python train.py --model="image classifier" --dataset="single toy objects rendered from many sides on busy backdrops" --image_size=32 --widths=[96, 144, 208] --residual_scale=0.2 --lr_schedule="cosine" --final_lr_fraction=0.1 --weight_decay=0.0
Rows from block 6 of a small image classifier, named by matrix and row number. Rows with one number belong to one channel. Each number is 200 + 20 x the weight over its row's rms, rounded and kept within 0 to 999. All counts start at 0.
After each channel's rows are labels from the 100 images, of 14976, where the channel reaches its highest value: "lies over" is the class under the peak; "strongest on" is what is common among them. Only what is clearly more common there than usual is listed. The data: single toy objects rendered from many sides on busy backdrops.
# convs0: first 3x3 conv, stride 2 (model.blocks.6.convs.0.weight, 208x144x3x3, standardized in use, each kernel summed), inputs 0-71
# convs1: second 3x3 conv (model.blocks.6.convs.1.weight, 208x208x3x3, standardized in use, transposed, each kernel summed), outputs 0-103

convs0.134,203,181,183,194,165,215,208,216,196,265,221,194,199,238,196,197,172,254,216,198,238,220,221,197,221,193,224,194,177,201,226,156,193,171,212,210,157,197,192,191,200,193,182,218,202,194,220,236,198,202,169,174,199,233,221,184,215,211,162,184,178,184,200,187,210,219,198,223,205,189,202,198
convs1.134,196,162,173,168,177,170,186,192,198,203,212,178,221,165,184,183,169,246,179,218,198,175,183,220,203,188,218,160,204,201,191,189,206,200,209,223,197,234,202,219,214,200,167,208,183,211,184,215,204,203,173,197,221,204,176,213,168,192,213,211,164,179,217,218,195,206,223,195,206,183,213,190,176,185,194,218,250,197,189,221,170,179,217,182,202,173,197,193,208,201,199,227,203,203,172,209,215,216,160,197,181,181,175,201
lies over: part in the main colour
strongest on: glossy

convs0.44,202,203,205,185,201,209,200,204,237,247,224,207,194,220,218,198,181,204,226,179,198,193,208,202,198,155,203,186,226,185,213,213,205,238,237,184,201,237,203,241,185,229,218,189,211,189,195,191,201,165,226,219,173,221,194,183,181,199,190,239,237,206,210,174,171,183,191,165,179,197,214,209
convs1.44,209,204,208,229,236,178,167,206,180,218,185,201,170,188,168,165,179,207,208,262,191,213,199,214,191,218,201,190,187,175,216,155,203,222,152,214,158,178,207,191,193,210,235,218,177,199,199,225,195,172,204,199,204,199,237,193,248,216,224,225,199,199,215,212,223,189,167,170,216,203,197,177,192,214,198,195,208,221,220,171,180,231,204,171,197,172,221,214,204,200,166,221,197,202,227,186,220,203,207,220,223,201,123,209
lies over: brown part
strongest on: metallic; ice cream

convs0.185,221,211,200,197,212,192,208,202,181,207,221,176,217,196,238,222,193,211,215,210,217,221,166,187,200,203,196,200,176,163,159,216,194,171,199,178,167,219,213,217,209,183,225,201,207,228,220,183,225,192,221,188,201,194,210,200,207,185,172,216,205,183,208,180,308,192,207,161,195,220,198,230
convs1.185,227,207,235,190,193,235,193,212,183,172,172,201,192,206,190,214,185,185,225,194,228,205,220,190,169,201,212,208,158,199,228,179,201,220,210,193,211,185,216,167,192,178,216,234,196,171,222,175,187,210,194,207,221,193,168,197,199,230,200,176,199,183,208,203,211,196,208,214,165,195,202,194,262,233,227,203,154,181,213,206,188,194,180,200,210,192,205,191,199,197,214,197,191,205,207,228,216,196,173,208,189,200,190,208
lies over: part in the main colour
strongest on: matte

convs0.5,204,161,204,215,220,220,204,236,196,209,213,208,198,210,189,183,185,202,205,185,199,175,198,222,199,203,196,206,189,240,171,150,207,199,207,156,161,192,220,220,231,236,223,228,211,188,209,182,206,239,204,201,217,186,257,203,201,179,243,192,210,179,199,181,191,253,191,187,176,218,187,222
convs1.5,211,182,181,193,201,207,203,183,192,243,205,199,194,184,234,227,192,248,190,217,232,212,190,226,190,180,217,195,214,194,191,183,186,206,224,230,193,214,203,197,209,177,206,203,172,220,215,221,166,229,205,173,182,216,215,182,183,183,210,249,206,220,179,207,177,180,196,182,264,266,204,178,200,168,212,177,168,199,198,217,212,176,230,184,193,200,175,204,183,210,203,198,210,200,170,210,184,202,183,205,172,226,207,215
lies over: part in the main colour
strongest on: glossy

convs0.104,221,184,230,229,178,197,205,229,185,201,209,235,228,200,199,226,196,178,200,234,168,181,200,226,202,198,170,217,204,207,196,208,180,229,213,199,215,214,196,226,182,200,202,198,191,197,184,188,223,182,175,154,207,151,198,210,214,204,206,203,226,185,168,210,201,222,280,193,205,202,213,200
convs1.104,233,217,231,208,193,207,183,238,212,204,204,159,192,214,258,181,216,171,223,172,231,189,191,191,192,173,228,212,199,171,221,226,215,187,219,225,205,197,195,202,216,217,195,228,220,187,216,192,206,212,203,231,227,199,168,179,216,194,172,218,201,160,191,189,172,220,247,243,179,232,201,189,225,172,190,185,171,200,179,215,188,241,190,196,213,219,206,178,210,219,205,197,206,211,210,219,211,205,229,200,210,200,199,208
lies over: part in the main colour
strongest on: metallic

convs0.120,185,175,206,222,192,184,190,208,212,241,167,182,196,239,182,212,204,207,228,209,184,200,165,216,210,179,224,198,222,211,189,174,176,226,198,205,205,220,221,202,155,194,165,207,196,199,198,196,210,223,215,192,205,193,183,224,193,189,183,188,199,205,197,218,200,202,191,189,200,174,174,146
convs1.120,242,209,209,206,226,223,212,235,181,170,225,239,185,215,221,220,214,219,212,223,210,219,214,225,202,219,236,205,176,214,227,199,242,198,158,190,217,160,204,206,206,216,230,196,215,196,206,190,244,200,167,217,180,205,194,213,223,196,216,168,249,203,176,192,199,217,218,205,175,203,198,180,206,217,213,189,176,204,205,180,205,182,180,156,232,214,237,170,197,221,188,203,200,226,190,186,192,231,220,178,231,171,255,208
lies over: part in the main colour
strongest on: metallic

convs0.155,194,175,189,204,229,211,174,201,223,193,209,189,190,179,209,201,201,190,195,217,202,204,161,183,174,197,200,201,192,172,202,206,198,202,184,206,171,188,230,203,199,166,178,199,182,206,211,200,189,215,207,215,226,152,194,205,165,172,183,235,180,207,206,171,185,205,181,216,192,191,234,216
convs1.155,230,185,200,212,189,199,222,233,207,212,180,211,199,210,218,195,197,158,204,178,202,194,206,209,203,243,223,241,169,200,224,192,185,201,214,206,234,204,213,180,188,210,197,165,179,195,207,201,197,162,204,221,166,206,235,217,226,196,206,233,243,191,215,201,187,190,215,191,196,236,208,183,183,209,186,188,137,205,224,248,185,232,159,211,177,200,235,205,221,205,172,198,176,208,203,228,223,230,221,201,193,203,221,190
lies over: part in the main colour
strongest on: metallic; from above

convs0.157,195,214,190,194,175,177,200,166,200,203,199,170,189,220,174,184,214,218,203,169,230,194,223,190,193,202,223,231,201,226,215,206,174,198,163,212,245,189,188,195,228,192,184,228,186,198,193,202,188,203,238,164,207,236,248,192,207,210,192,219,179,258,181,214,157,192,189,178,213,225,174,218
convs1.157,173,206,177,181,195,236,204,211,223,220,198,186,201,191,213,205,153,250,167,211,195,190,196,236,215,174,176,203,223,238,203,216,200,218,205,181,191,219,178,212,204,192,210,185,191,229,207,219,193,223,177,156,188,220,169,188,176,202,211,191,218,212,197,195,205,220,235,225,205,202,177,193,202,186,187,211,197,193,205,198,233,204,203,209,172,183,176,158,194,212,170,217,191,207,196,187,239,189,219,189,182,208,162,218
lies over: part in the main colour
strongest on: glossy; from above; blue